Weights of a small class-conditioned image diffusion model.
Training: soap at rate 0.0047, 6100 steps, batches of 64.
Rows from block 14, named by matrix and row number. Rows with one number belong to one channel. Each number is 200 + 20 x the weight over its row's rms, rounded and kept within 0 to 999. All counts start at 0. After the name is the row's rms in percent of the matrix's.
# convs0: first 3x3 conv (model.decb.1.0.convs.0.weight, 96x192x3x3, standardized in use), inputs 80-99, a 3x3 kernel for each
# convs1: second 3x3 conv (model.decb.1.0.convs.1.weight, 96x96x3x3, standardized in use, transposed), outputs 80-95, a 3x3 kernel for each
convs0.40,068,206,197,223,220,219,217,190,213,218,193,203,196,196,199,208,215,203,199,207,200,217,202,191,213,195,183,225,204,204,212,228,226,191,192,192,190,191,212,221,223,195,182,209,200,202,194,208,190,217,222,224,177,215,214,181,184,187,200,202,221,190,205,203,206,219,187,183,217,174,193,202,213,192,184,214,226,202,206,202,183,190,182,208,220,207,181,187,206,215,225,197,210,187,192,184,199,191,198,212,217,230,215,190,200,191,206,181,187,200,224,235,196,231,194,190,221,199,202,215,170,205,236,237,169,197,174,222,203,206,195,208,195,209,213,216,220,188,206,224,198,188,226,185,202,202,193,199,186,208,205,197,231,198,218,191,147,218,197,208,175,230,216,190,177,186,194,187,211,207,182,253,214,215,217,201,198,226,206,232,179
convs1.40,105,199,219,197,208,217,203,208,207,195,204,218,200,203,191,202,199,180,221,199,221,209,219,268,157,187,187,200,201,194,210,192,229,226,212,230,225,211,208,230,221,205,196,223,212,210,226,253,221,200,238,210,189,199,181,173,154,173,177,153,167,198,180,197,202,200,212,212,218,211,187,214,206,207,233,206,220,224,215,199,216,198,195,227,198,230,215,205,195,203,205,208,188,194,214,211,172,203,185,211,198,209,198,202,214,186,201,204,200,187,232,203,228,256,201,207,258,229,209,183,205,196,221,214,204,174,205,189,187,218,219,193,225,229,205,197,204,203,217,179,206,207,206,189,213
convs0.41,108,181,182,197,184,221,186,197,206,218,207,218,214,208,197,182,228,220,200,194,205,197,203,215,198,209,210,217,200,212,191,197,196,204,201,193,196,197,199,215,193,219,207,202,206,208,205,195,187,205,204,194,178,200,187,214,194,200,191,181,191,196,216,188,187,191,202,212,212,194,211,214,226,223,216,196,218,218,216,211,207,221,193,220,219,194,177,218,253,227,207,175,196,197,203,189,191,189,192,195,206,207,204,205,197,193,191,194,201,212,211,207,199,228,219,199,186,195,192,192,186,205,228,213,222,210,180,227,219,198,192,198,187,194,176,198,193,180,190,168,184,177,196,201,200,206,206,213,202,199,176,213,197,215,211,246,198,195,164,218,200,164,209,177,158,212,192,200,149,223,205,236,196,181,191,197,229,150,203,249,215
convs1.41,100,182,186,214,190,187,235,192,201,197,245,230,206,192,129,189,215,224,205,202,207,204,225,166,196,220,196,183,172,210,176,195,242,189,172,167,193,195,188,189,216,256,211,192,186,198,221,199,202,213,194,220,189,190,191,212,201,203,193,187,196,221,210,190,208,212,200,207,199,204,194,189,220,199,173,206,184,258,182,198,182,187,201,206,208,151,241,189,201,216,192,204,206,220,236,214,204,227,235,207,198,209,184,215,203,217,173,177,205,206,233,222,206,180,213,192,198,193,197,196,217,231,182,185,201,193,191,174,189,170,225,187,248,197,181,206,212,208,218,199,160,177,211,198,206
convs0.42,109,189,210,201,190,203,205,211,187,202,175,218,199,210,205,201,212,193,182,189,209,207,194,198,194,211,196,198,184,198,199,206,205,190,190,202,222,205,213,200,200,189,212,211,193,190,184,142,174,191,211,194,181,204,210,215,212,205,189,183,209,195,189,178,195,194,220,198,196,197,193,191,215,221,228,207,200,183,188,203,207,209,201,203,144,192,181,195,193,199,192,214,204,192,207,213,207,202,209,218,204,204,202,196,232,213,222,229,208,208,198,188,216,162,182,187,240,217,203,212,213,206,197,196,217,186,202,195,194,199,201,198,192,177,194,190,196,209,193,183,197,200,198,190,206,184,166,202,182,182,208,191,249,199,183,216,177,184,152,205,167,218,157,201,166,178,201,234,202,165,189,191,234,247,180,204,151,196,191,222,204
convs1.42,106,192,215,230,220,206,214,215,205,204,186,221,202,194,209,194,205,197,181,208,206,223,192,222,208,218,181,205,229,179,210,195,217,205,185,217,222,213,209,205,208,194,181,209,189,188,214,198,187,246,166,242,219,277,205,185,201,202,192,220,197,211,198,194,206,240,170,204,214,240,188,211,217,201,198,194,207,214,193,205,201,200,197,174,176,197,183,199,198,209,207,191,188,210,205,192,179,218,164,204,184,203,210,198,204,199,210,211,201,217,195,179,186,216,225,198,197,213,195,202,196,195,206,195,158,183,192,170,189,197,177,200,223,185,171,214,213,205,212,215,205,211,188,196,195
convs0.43,102,216,206,196,227,202,198,194,181,205,199,203,187,167,209,198,213,226,210,194,197,199,212,222,219,212,224,236,184,208,183,206,195,184,168,201,206,204,190,177,189,207,215,203,213,225,186,174,220,198,203,212,227,227,196,192,217,236,190,212,256,208,212,234,208,202,202,204,224,200,216,220,192,186,197,199,212,220,211,201,212,216,242,193,179,211,178,191,194,192,172,198,200,186,202,180,173,202,195,191,195,220,197,187,194,204,191,207,192,206,185,207,206,216,218,197,228,191,223,202,145,206,163,188,207,194,188,188,191,201,202,201,216,208,214,191,233,199,167,228,192,166,184,197,217,211,211,185,195,195,207,216,230,198,207,192,207,219,194,199,208,196,198,197,203,201,200,185,202,202,204,213,203,228,191,226,198,205,191,203,189
convs1.43,110,221,214,189,192,185,207,194,206,186,171,202,213,183,259,176,195,213,190,222,201,216,216,148,211,200,204,202,193,206,241,229,201,212,192,194,195,195,177,191,183,200,208,204,218,214,170,173,155,190,290,228,211,199,184,211,193,203,203,236,216,194,223,192,179,200,206,182,213,231,220,194,196,212,188,194,170,188,225,203,210,226,187,193,212,178,218,196,205,184,182,222,200,205,216,195,191,194,194,216,248,200,216,186,203,235,205,220,199,203,215,199,214,207,258,213,206,174,226,212,197,204,226,191,226,187,184,239,210,222,231,160,249,187,205,206,181,205,217,204,239,200,203,192,187
convs0.44,080,171,187,197,170,187,212,202,192,198,212,196,191,214,194,170,231,226,175,209,200,202,217,216,202,195,212,196,182,176,193,171,199,196,148,199,182,177,213,205,179,199,224,183,186,212,207,250,232,173,197,194,195,172,196,194,210,225,194,194,188,190,207,201,173,190,207,191,201,193,195,191,186,177,212,188,202,221,228,200,223,198,182,157,184,206,152,174,231,220,203,185,195,204,182,206,191,195,197,189,180,186,181,180,212,197,198,213,199,218,204,214,213,229,213,176,213,200,192,205,178,230,236,195,194,221,215,201,193,185,208,199,218,195,185,202,210,191,203,216,205,195,191,218,201,219,196,191,201,204,231,175,187,191,193,204,173,226,196,216,210,158,194,196,203,209,206,187,174,214,189,192,205,186,209,192,212,182,236,217,219
convs1.44,066,208,216,210,144,180,187,171,215,217,186,177,207,157,246,164,208,203,225,218,186,217,203,132,198,177,175,170,183,159,186,191,165,213,214,185,202,182,208,201,160,126,203,192,158,201,188,190,156,205,222,207,200,175,183,176,189,184,188,214,180,183,188,216,201,202,178,241,209,246,212,233,205,194,172,208,184,113,170,182,191,182,200,198,201,204,207,207,193,206,244,230,204,200,239,224,191,199,217,171,208,159,186,188,154,169,190,164,196,205,180,210,211,224,189,206,212,203,196,242,212,203,198,208,192,220,197,189,201,176,176,138,197,202,197,199,193,196,192,204,191,184,186,207,192
convs0.45,101,197,230,205,215,198,219,189,205,196,209,191,213,207,215,204,206,209,212,208,214,214,219,217,207,196,201,206,194,213,199,210,200,218,184,199,192,210,220,187,213,207,207,194,204,199,210,228,225,206,227,208,185,195,184,190,182,173,197,184,203,186,206,221,178,211,210,220,219,211,202,217,194,199,212,193,204,200,182,200,199,180,199,212,203,199,201,223,223,196,202,213,209,224,213,205,227,214,209,209,186,200,204,188,210,198,188,198,200,213,232,179,209,183,180,192,200,193,225,205,189,221,191,164,203,194,194,208,207,213,210,208,210,213,223,215,150,207,222,163,214,233,191,222,203,197,151,208,244,261,211,196,182,181,187,153,182,193,230,237,196,221,196,225,195,192,223,195,200,198,226,209,166,208,201,232,178,228,197,185,160
convs1.45,090,201,207,213,151,176,252,170,174,233,177,217,214,176,192,206,205,213,213,205,197,190,215,141,210,227,203,182,198,207,204,209,230,241,201,142,204,229,174,196,184,188,169,197,221,222,184,199,159,214,215,190,210,197,194,205,188,213,215,211,214,210,189,184,205,236,197,229,218,201,205,201,206,209,199,198,161,231,195,212,224,183,179,203,187,214,243,261,204,204,211,190,214,184,197,199,183,212,205,205,216,181,185,170,207,175,254,198,198,192,188,189,203,213,220,178,172,209,197,234,221,194,172,185,199,226,228,192,196,231,186,193,208,203,199,183,204,183,209,186,209,219,204,220,213
convs0.46,100,199,197,189,205,219,214,205,187,198,194,221,179,202,208,207,189,194,212,200,181,182,193,183,208,192,203,234,203,184,193,192,176,232,218,183,208,221,199,188,165,181,192,207,190,211,210,178,244,160,183,223,185,169,172,182,192,182,200,195,186,194,206,201,192,170,225,197,207,207,199,217,208,221,212,213,227,205,207,218,180,195,195,212,215,226,231,218,195,249,236,197,192,213,179,185,194,183,186,208,213,198,197,198,197,196,201,177,185,234,189,193,180,199,192,192,199,184,189,183,186,196,162,182,226,207,238,204,186,184,196,210,195,184,199,203,225,213,171,253,231,175,233,203,172,216,169,190,193,197,174,198,187,197,202,183,215,211,204,211,216,205,204,227,204,189,193,188,212,195,181,226,202,214,210,203,183,217,214,194,196
convs1.46,095,182,198,191,219,229,144,207,207,192,203,210,203,235,207,222,201,205,198,196,209,201,195,195,161,202,218,161,177,167,187,182,177,191,173,191,199,197,182,203,173,197,209,190,202,202,225,201,192,192,190,210,191,171,218,217,200,195,228,202,205,203,195,225,170,182,206,172,163,234,157,226,214,216,232,202,225,218,176,217,197,208,200,170,195,184,178,234,182,192,218,174,240,233,180,201,206,191,220,219,212,193,174,251,183,185,212,203,216,196,215,173,185,220,184,178,230,210,184,214,217,190,259,195,214,214,232,218,237,172,243,198,154,205,195,202,180,177,202,193,171,233,199,211,218
convs0.47,092,188,200,220,196,191,210,198,203,209,177,199,212,188,192,229,168,180,217,197,198,206,195,205,198,182,203,193,232,210,168,229,247,187,183,188,206,178,193,213,156,186,205,187,216,202,205,199,188,187,221,176,164,192,188,222,233,182,200,198,183,249,207,182,169,201,213,196,211,208,198,208,198,195,206,211,190,208,200,207,218,184,182,199,234,182,172,213,199,195,189,199,208,207,230,213,199,204,222,212,214,197,170,181,213,183,182,199,184,198,187,202,236,211,189,185,218,207,179,186,188,199,223,214,151,205,204,195,216,208,213,213,197,205,209,184,189,170,213,200,182,214,194,194,178,211,157,204,227,258,202,202,212,183,219,211,214,226,219,227,185,178,203,196,199,223,250,205,188,233,230,175,194,172,211,189,163,220,221,179,187
convs1.47,079,189,159,199,183,197,141,187,190,199,175,166,185,167,257,171,184,235,192,173,153,181,177,213,231,208,183,199,198,182,207,176,195,211,190,206,203,205,199,206,178,218,186,188,207,195,191,239,187,191,223,169,174,218,200,196,201,210,194,216,218,197,173,210,194,165,233,220,179,176,202,222,194,200,180,232,210,178,220,216,195,208,207,195,190,193,233,188,201,202,199,217,181,187,204,189,195,190,179,179,211,180,221,192,180,214,170,203,201,202,167,205,233,181,214,198,192,222,176,204,182,196,217,182,193,172,164,186,208,211,195,164,254,250,146,198,198,206,198,208,197,185,194,221,227
convs0.48,111,195,197,191,191,194,177,175,202,215,198,185,203,203,192,178,199,203,196,189,206,203,183,208,202,210,202,202,172,206,208,191,205,182,199,185,179,187,202,213,216,201,203,201,179,193,238,208,183,213,205,182,206,190,162,223,202,199,187,169,190,194,186,224,190,199,192,226,206,186,217,199,196,196,209,194,188,208,200,209,214,194,183,216,199,150,174,216,173,175,208,215,216,211,196,213,193,193,183,189,185,205,199,198,189,193,198,181,202,203,210,210,220,203,204,204,213,213,193,176,227,165,168,223,209,192,182,181,195,205,198,206,201,203,211,226,187,166,188,196,182,182,192,238,195,212,211,199,195,210,201,225,230,210,170,190,222,167,147,214,178,234,221,239,184,206,172,184,207,222,207,176,201,233,210,235,172,224,227,205,212
convs1.48,112,225,196,219,250,211,202,217,237,189,192,167,177,230,180,172,212,224,198,187,195,195,165,177,211,175,178,202,208,216,178,192,176,222,214,184,217,215,192,178,179,172,194,194,207,222,185,208,233,194,208,209,209,163,218,184,188,206,196,191,195,200,205,189,246,191,180,175,121,175,203,199,220,192,208,213,202,211,198,203,197,188,219,193,187,217,171,200,206,194,212,177,185,219,196,219,236,195,155,175,203,203,209,169,203,211,197,205,219,181,154,213,197,191,184,234,205,189,210,203,180,211,141,137,203,174,214,177,236,232,219,209,225,208,202,160,213,192,189,194,134,157,201,200,199
convs0.49,105,202,220,197,189,225,213,197,221,201,202,216,191,202,215,222,207,206,200,198,181,201,188,192,190,195,206,200,191,187,182,213,180,184,208,207,193,198,215,198,213,210,196,200,202,194,190,200,212,188,195,201,220,203,204,202,223,183,221,204,188,209,209,200,191,197,190,213,236,226,204,206,189,197,211,193,177,195,190,196,193,186,191,197,186,219,235,181,201,213,192,192,196,204,210,180,182,203,198,201,197,179,210,218,215,189,204,207,205,194,201,213,207,201,196,200,186,189,208,208,201,219,219,228,214,207,216,217,208,215,201,191,184,210,193,210,222,238,211,230,211,191,202,177,157,195,196,181,218,229,197,207,199,215,191,259,222,258,207,183,218,145,166,223,206,211,232,186,220,173,216,219,201,206,199,261,203,212,212,203,200
convs1.49,091,181,208,198,183,172,133,199,213,222,184,181,204,184,186,162,198,190,206,199,191,206,184,264,187,193,190,198,189,174,184,196,208,190,204,174,196,165,201,194,230,303,165,186,153,199,218,204,194,194,143,175,203,193,207,200,218,196,194,164,177,203,199,203,203,198,205,191,198,203,204,195,179,158,222,198,242,253,184,192,178,199,220,166,200,175,194,182,191,216,216,229,196,212,209,217,240,225,190,187,188,201,206,208,179,186,188,190,197,209,191,196,189,223,170,182,203,203,199,242,202,190,163,194,231,230,211,172,205,223,176,178,190,187,170,192,207,205,202,181,123,215,209,203,204
convs0.50,090,199,193,192,209,195,199,186,182,211,196,206,216,190,213,215,194,189,181,215,215,185,194,186,197,199,228,201,203,204,213,225,213,201,209,214,185,174,208,217,205,225,216,219,219,192,199,221,212,186,202,194,228,193,185,217,210,194,209,173,179,192,164,156,194,227,182,188,210,204,186,181,225,194,201,209,205,215,221,206,208,203,199,174,162,217,233,190,198,210,174,182,198,175,209,187,188,184,168,208,200,212,199,210,213,208,188,190,192,182,190,211,172,197,216,200,191,181,183,184,188,187,209,231,147,184,190,180,181,194,196,212,208,194,211,217,184,223,219,200,201,177,188,199,188,192,216,226,179,197,186,175,202,233,198,208,228,235,182,212,219,204,205,195,171,221,184,208,224,202,189,209,229,219,200,159,155,216,189,218,218
convs1.50,079,215,205,194,197,189,238,215,191,224,183,207,215,211,186,162,190,218,176,180,193,209,213,190,200,179,205,163,184,193,216,200,212,237,122,222,224,184,173,210,183,165,209,195,215,206,176,237,172,197,215,206,207,198,228,186,202,176,209,198,193,210,201,206,185,200,223,175,164,216,207,183,202,206,187,225,202,171,201,194,201,193,218,205,208,170,123,209,241,241,208,182,199,181,199,219,191,199,179,171,210,217,205,166,168,219,200,168,204,220,197,210,204,211,190,214,195,211,219,211,197,223,180,181,180,157,206,190,212,197,180,263,214,211,226,223,192,185,201,204,197,216,203,204,187
convs0.51,102,187,202,189,176,192,220,173,208,187,187,194,178,185,176,170,180,183,163,196,159,185,240,206,190,204,229,202,201,188,197,216,198,198,169,187,195,201,224,199,192,191,177,186,199,163,214,198,200,203,206,189,167,206,201,236,220,249,177,206,190,186,191,218,193,194,207,224,217,201,210,186,202,202,208,193,180,188,213,168,206,216,200,178,201,196,221,210,188,207,205,220,189,198,214,207,206,213,200,195,182,208,217,172,203,223,179,206,195,219,213,175,186,223,202,192,216,217,171,198,200,231,234,226,181,166,183,220,198,217,197,203,221,231,201,230,211,201,218,213,189,187,187,204,188,182,195,171,201,189,174,169,193,225,230,159,232,193,286,204,195,167,188,202,214,201,216,225,234,190,195,188,182,204,217,216,185,196,212,206,199
convs1.51,094,189,212,200,230,214,245,192,202,221,188,202,203,185,194,196,216,228,182,194,238,181,212,181,162,199,157,184,210,215,195,202,219,204,203,209,212,186,209,184,214,218,204,194,189,188,201,230,200,187,240,211,190,203,179,218,192,202,200,211,209,211,198,194,207,204,191,193,247,192,191,170,209,183,224,196,214,234,202,189,183,206,191,194,193,191,213,173,215,157,190,186,206,184,221,198,204,208,188,166,199,214,220,209,203,205,199,204,201,200,177,214,197,193,231,211,183,202,202,196,188,202,195,209,168,236,195,212,210,196,202,256,209,196,233,227,178,204,179,186,191,179,192,199,194
convs0.52,116,205,207,205,218,201,205,201,203,191,216,221,209,200,206,208,216,203,215,204,212,193,183,204,195,198,198,196,181,207,213,200,199,225,217,212,195,196,189,207,192,195,219,187,182,214,204,186,190,215,197,208,169,185,211,218,186,209,209,191,221,233,227,221,218,209,172,203,193,206,190,192,218,199,193,201,189,191,191,203,179,185,209,217,217,219,173,223,182,184,215,196,202,185,187,189,197,189,189,208,205,189,188,187,197,205,183,202,202,214,192,195,202,209,202,198,214,208,201,222,193,198,222,174,194,229,204,190,199,193,203,208,203,188,200,197,212,191,195,176,188,214,202,199,226,179,258,221,200,170,180,202,195,199,180,218,219,218,172,175,179,256,202,174,222,182,191,207,227,201,190,189,200,215,201,223,203,182,201,205,201
convs1.52,112,188,203,197,197,250,189,203,200,191,204,184,229,200,209,195,218,221,173,262,127,233,274,165,205,181,200,162,214,162,223,195,200,181,204,221,213,190,173,225,192,169,235,217,215,188,215,202,165,197,216,176,202,190,200,209,216,193,215,195,212,213,206,184,194,212,204,157,204,201,228,187,205,204,209,218,213,207,219,201,206,173,198,167,207,172,205,243,191,226,202,194,188,209,189,204,199,194,172,191,172,186,190,217,208,194,202,194,217,205,189,194,231,225,164,200,205,223,217,202,222,177,144,212,180,227,220,197,257,194,198,232,180,186,210,204,214,218,211,196,177,216,205,208,206
convs0.53,116,195,206,211,205,191,201,196,206,192,204,224,215,191,200,211,178,179,183,221,213,216,206,176,179,192,191,188,200,180,181,217,211,207,188,206,224,221,186,183,208,200,204,205,184,214,220,197,186,200,198,228,180,178,211,211,209,227,163,171,217,211,186,191,190,199,213,192,203,236,196,199,210,210,195,190,222,213,175,198,210,206,215,217,237,162,201,237,167,193,189,201,218,198,192,198,201,206,217,193,194,204,204,202,201,202,179,198,226,199,211,188,220,207,201,207,202,183,211,175,174,208,221,248,198,155,223,191,191,173,208,186,187,222,204,194,189,221,198,193,199,198,195,199,188,197,187,218,190,174,205,209,234,186,198,181,169,183,216,180,193,220,186,234,221,202,203,214,189,196,192,189,234,238,202,231,197,213,166,202,205
convs1.53,109,219,190,232,208,132,227,192,184,183,204,173,205,211,185,183,194,217,216,207,124,195,227,140,200,203,175,193,212,181,217,211,227,237,224,200,201,171,175,199,194,150,154,219,216,202,207,219,212,168,203,208,200,221,190,212,207,225,200,186,190,181,217,226,178,193,207,208,130,171,211,237,190,213,237,216,186,234,214,196,193,191,206,158,204,210,165,192,206,210,202,171,194,211,203,160,224,210,186,181,177,194,220,192,158,181,190,175,189,212,201,205,231,166,218,216,203,198,234,172,161,202,142,154,202,209,225,213,208,184,198,159,240,217,192,196,198,142,212,202,93,152,230,220,213
convs0.54,088,214,204,183,200,188,178,163,200,191,211,226,174,218,228,205,205,213,207,202,195,194,196,191,193,213,203,205,201,186,186,188,194,207,196,203,213,217,192,205,217,194,208,210,194,193,188,187,214,202,190,206,213,206,195,186,192,209,199,194,195,193,177,175,201,182,184,197,185,202,207,198,213,208,194,204,182,183,195,211,200,210,195,176,188,203,189,183,207,197,190,211,208,207,224,204,202,222,206,215,203,202,208,202,191,190,215,191,208,184,201,205,200,231,230,199,200,202,206,177,211,212,201,230,232,205,218,201,204,212,184,198,211,189,202,211,202,192,207,200,184,185,211,208,187,207,180,204,195,177,211,225,202,202,182,179,210,209,235,168,190,187,192,187,187,217,195,162,193,215,176,177,206,207,173,177,211,200,176,199,197
convs1.54,116,197,201,188,173,166,204,198,187,176,190,201,206,206,175,177,195,183,188,191,222,216,198,236,234,199,197,204,153,191,201,184,167,197,194,196,209,199,261,191,202,277,214,198,208,176,205,216,177,201,161,198,182,190,209,199,221,204,190,206,196,213,211,218,226,200,200,235,226,194,225,212,197,186,218,193,190,220,210,200,198,203,204,124,203,155,102,134,206,125,219,189,235,185,206,159,195,186,172,194,218,216,181,194,186,203,201,187,197,199,216,193,206,241,173,184,210,201,201,207,210,157,242,225,219,206,208,198,189,178,176,178,124,222,190,191,191,208,199,233,205,199,219,212,205
convs0.55,105,197,205,175,177,219,175,178,217,193,174,213,218,177,190,209,200,179,219,212,220,219,233,204,187,197,203,194,228,203,182,212,201,209,186,200,205,203,188,191,197,228,186,191,210,198,198,193,216,168,159,200,184,175,177,215,225,210,186,189,206,210,222,194,200,205,188,195,205,213,203,207,168,202,192,187,204,180,176,198,214,203,224,189,148,220,221,161,236,184,193,208,193,191,195,208,194,205,219,224,215,210,231,197,213,203,205,208,230,199,184,185,199,199,202,218,222,212,184,188,189,200,198,226,215,193,219,218,199,193,198,202,202,177,201,212,224,215,195,241,217,192,203,204,210,209,224,207,190,165,209,213,182,222,215,225,185,195,203,210,189,219,190,192,181,196,235,209,185,204,196,176,163,187,230,250,207,218,196,184,203
convs1.55,094,218,250,221,225,165,226,206,218,208,184,205,182,216,200,184,211,234,190,193,167,215,225,163,162,196,230,212,223,230,202,207,208,188,190,237,236,197,210,216,215,230,231,203,214,215,216,209,213,192,176,219,196,186,198,202,211,186,188,190,206,201,214,184,229,208,220,188,205,217,189,176,216,203,188,177,184,186,183,206,187,207,228,171,192,228,178,188,197,213,198,183,206,211,188,162,194,191,204,185,225,215,198,199,204,198,222,194,214,208,218,198,210,190,222,194,223,206,213,193,212,213,206,200,180,221,202,206,201,199,237,129,174,221,207,197,215,206,207,228,187,176,208,181,185
convs0.56,097,206,218,198,167,203,214,192,168,190,169,178,187,207,197,195,226,219,198,185,220,204,188,214,238,204,210,245,204,191,193,205,194,215,203,204,218,163,188,200,152,194,185,212,231,223,209,252,230,226,221,186,195,177,181,179,178,199,202,217,204,214,202,173,210,201,181,181,212,185,203,193,184,207,199,200,203,197,204,203,195,209,162,177,217,210,172,171,196,226,194,174,175,179,201,190,211,171,207,205,212,206,191,203,196,187,205,209,221,162,224,192,199,253,210,186,233,211,191,197,211,210,197,191,225,219,221,199,192,202,201,194,204,205,176,196,251,198,172,240,208,189,202,183,189,223,227,192,214,190,193,167,213,196,170,206,207,217,137,218,231,161,200,189,176,213,190,183,206,197,219,226,196,213,165,240,203,227,214,209,191
convs1.56,103,227,204,210,200,169,209,193,210,248,196,193,193,202,190,207,216,196,203,188,211,203,213,197,172,186,189,194,229,217,171,201,169,209,222,243,222,188,197,210,174,220,190,202,185,195,169,170,169,163,254,202,217,196,203,209,167,202,226,166,221,214,188,196,207,205,211,224,201,235,198,204,223,179,223,185,174,204,176,207,205,197,180,184,194,217,189,225,203,197,204,211,203,199,218,220,227,218,226,225,179,195,174,168,170,170,210,222,201,202,200,210,219,182,207,184,197,211,202,227,221,209,204,170,200,245,197,209,239,232,170,144,178,188,256,203,199,185,199,200,177,233,200,172,205
convs0.57,081,190,195,192,207,191,204,181,192,203,199,179,195,178,206,181,181,202,182,199,193,210,191,200,205,198,199,211,209,185,182,219,205,182,184,205,198,192,197,206,238,279,264,210,234,244,209,198,214,206,198,226,191,162,226,155,180,176,154,208,225,156,157,193,214,232,207,238,219,211,233,223,242,218,186,209,182,154,169,197,177,180,190,207,239,197,180,216,186,202,204,154,199,155,193,208,212,170,224,175,176,199,209,208,210,208,196,211,190,221,216,198,206,226,216,176,212,200,199,172,190,208,220,226,177,219,209,174,205,174,200,215,198,158,191,157,205,189,209,207,199,223,233,182,176,180,207,159,201,210,198,222,195,202,184,245,177,216,210,250,191,192,197,209,196,196,209,212,207,207,179,198,220,210,214,224,235,191,199,202,189
convs1.57,109,221,205,186,226,248,225,198,221,211,217,195,180,228,160,208,196,224,184,193,241,216,170,189,185,203,186,197,189,198,203,201,205,194,203,185,188,188,205,203,209,179,209,193,193,214,208,201,219,156,217,188,217,189,184,198,182,208,204,180,206,200,191,213,191,195,215,176,190,173,212,178,211,205,190,183,182,141,196,195,209,195,205,203,193,203,198,196,198,206,208,199,196,206,193,214,221,220,193,217,221,159,193,185,196,204,189,196,202,195,183,167,196,151,182,207,190,197,195,187,187,194,162,196,223,196,218,236,253,237,207,170,231,221,207,224,194,220,203,201,203,203,206,215,194
convs0.58,110,215,182,185,186,200,224,199,195,188,185,181,193,224,178,194,196,193,179,202,208,178,182,209,209,179,191,216,197,211,197,224,208,222,194,202,192,220,215,198,193,205,202,201,213,220,185,201,208,197,189,201,211,213,200,180,214,187,206,192,196,207,202,192,201,206,225,212,217,206,218,193,185,219,217,200,219,227,215,198,209,211,220,187,183,210,222,198,186,178,214,189,200,192,203,222,196,210,217,208,189,211,221,214,216,212,205,201,215,194,181,185,187,215,209,218,206,196,203,206,204,211,188,217,189,217,210,195,190,203,199,214,199,222,209,182,225,216,212,253,207,170,220,181,182,169,202,187,217,183,189,207,200,225,189,213,198,224,200,186,217,185,197,221,184,191,203,219,209,200,224,212,179,184,205,222,205,178,183,229,212
convs1.58,093,224,190,201,220,201,169,225,200,209,205,204,158,219,138,207,202,183,190,219,172,220,185,236,184,186,152,149,189,214,185,179,221,194,215,178,155,221,188,215,199,213,217,189,201,212,199,212,168,245,194,171,205,226,262,184,200,187,193,190,186,206,192,223,201,228,205,212,183,195,207,192,204,201,172,232,184,238,163,213,172,218,192,214,185,239,151,199,191,199,207,191,208,215,225,203,232,214,167,194,177,236,193,216,200,158,175,178,237,197,179,181,190,272,185,167,205,211,216,174,196,201,200,163,218,212,232,186,204,199,176,271,191,218,171,191,211,200,194,199,197,210,209,194,195
convs0.59,099,226,224,209,202,228,211,204,210,214,206,212,201,193,208,173,229,220,207,216,173,204,181,167,165,211,188,187,192,197,237,194,177,200,209,226,225,170,170,169,216,175,204,220,163,202,198,193,179,207,211,215,226,185,182,197,228,193,221,238,202,211,248,211,192,171,202,185,207,181,175,206,202,195,196,197,173,207,197,203,192,195,197,215,220,145,163,247,236,200,192,173,185,201,201,167,213,173,184,189,188,196,213,205,188,190,205,199,208,199,199,180,206,237,229,199,187,183,195,211,209,212,221,156,183,249,196,196,188,183,167,225,188,187,206,201,172,220,182,196,211,182,260,198,168,220,204,199,179,198,227,179,215,183,211,240,192,210,182,201,205,175,218,239,195,208,220,227,199,180,211,211,201,185,182,233,233,168,232,217,183
convs1.59,103,178,191,182,154,201,209,172,195,187,204,205,224,214,206,269,199,207,174,206,198,136,212,229,183,183,180,191,179,189,227,209,193,196,198,168,212,205,226,206,206,159,177,220,196,197,197,179,217,197,176,199,212,179,210,211,183,216,197,178,194,218,208,196,223,237,186,185,148,192,202,176,211,210,195,184,209,222,193,195,191,201,191,176,204,210,197,196,206,198,209,196,214,225,230,267,221,213,173,212,210,207,214,165,194,231,188,188,221,208,213,215,176,179,213,216,188,203,193,152,194,210,180,161,185,212,206,198,165,178,225,233,159,189,229,203,215,210,208,199,186,211,202,213,187
convs0.60,097,222,199,193,208,190,235,199,192,195,212,181,204,214,194,183,170,208,215,182,190,202,208,184,233,182,213,226,226,191,204,214,202,189,197,221,209,176,191,168,196,177,186,243,169,197,193,193,225,218,189,182,225,190,203,181,204,191,212,196,213,162,183,210,215,222,210,180,212,215,156,200,197,204,206,208,179,220,204,200,212,202,194,209,240,196,190,202,193,181,203,188,198,209,216,199,196,204,205,218,185,212,212,231,194,199,218,198,173,171,178,250,195,198,217,207,201,205,185,218,182,225,211,170,202,162,154,181,215,198,214,205,209,208,204,222,180,165,206,197,174,207,208,193,229,206,222,218,194,182,217,236,230,214,229,192,200,226,191,174,190,190,210,198,251,202,197,157,188,209,229,179,196,229,218,149,213,159,202,250,221
convs1.60,095,204,204,233,219,219,166,207,178,202,216,233,211,158,171,183,218,184,193,211,221,163,184,233,210,248,245,177,225,184,195,212,177,202,197,205,170,206,180,200,225,175,194,217,212,204,216,214,216,191,179,219,183,156,212,194,225,215,180,189,195,198,183,198,181,182,172,213,174,168,175,227,214,175,208,192,212,207,217,191,199,212,206,200,204,173,202,209,177,213,209,166,181,209,206,213,188,176,160,201,197,196,164,270,209,166,217,194,182,196,194,196,180,220,177,208,215,185,191,189,190,192,221,185,206,214,200,225,207,209,195,220,224,206,215,189,190,188,201,190,208,205,190,212,199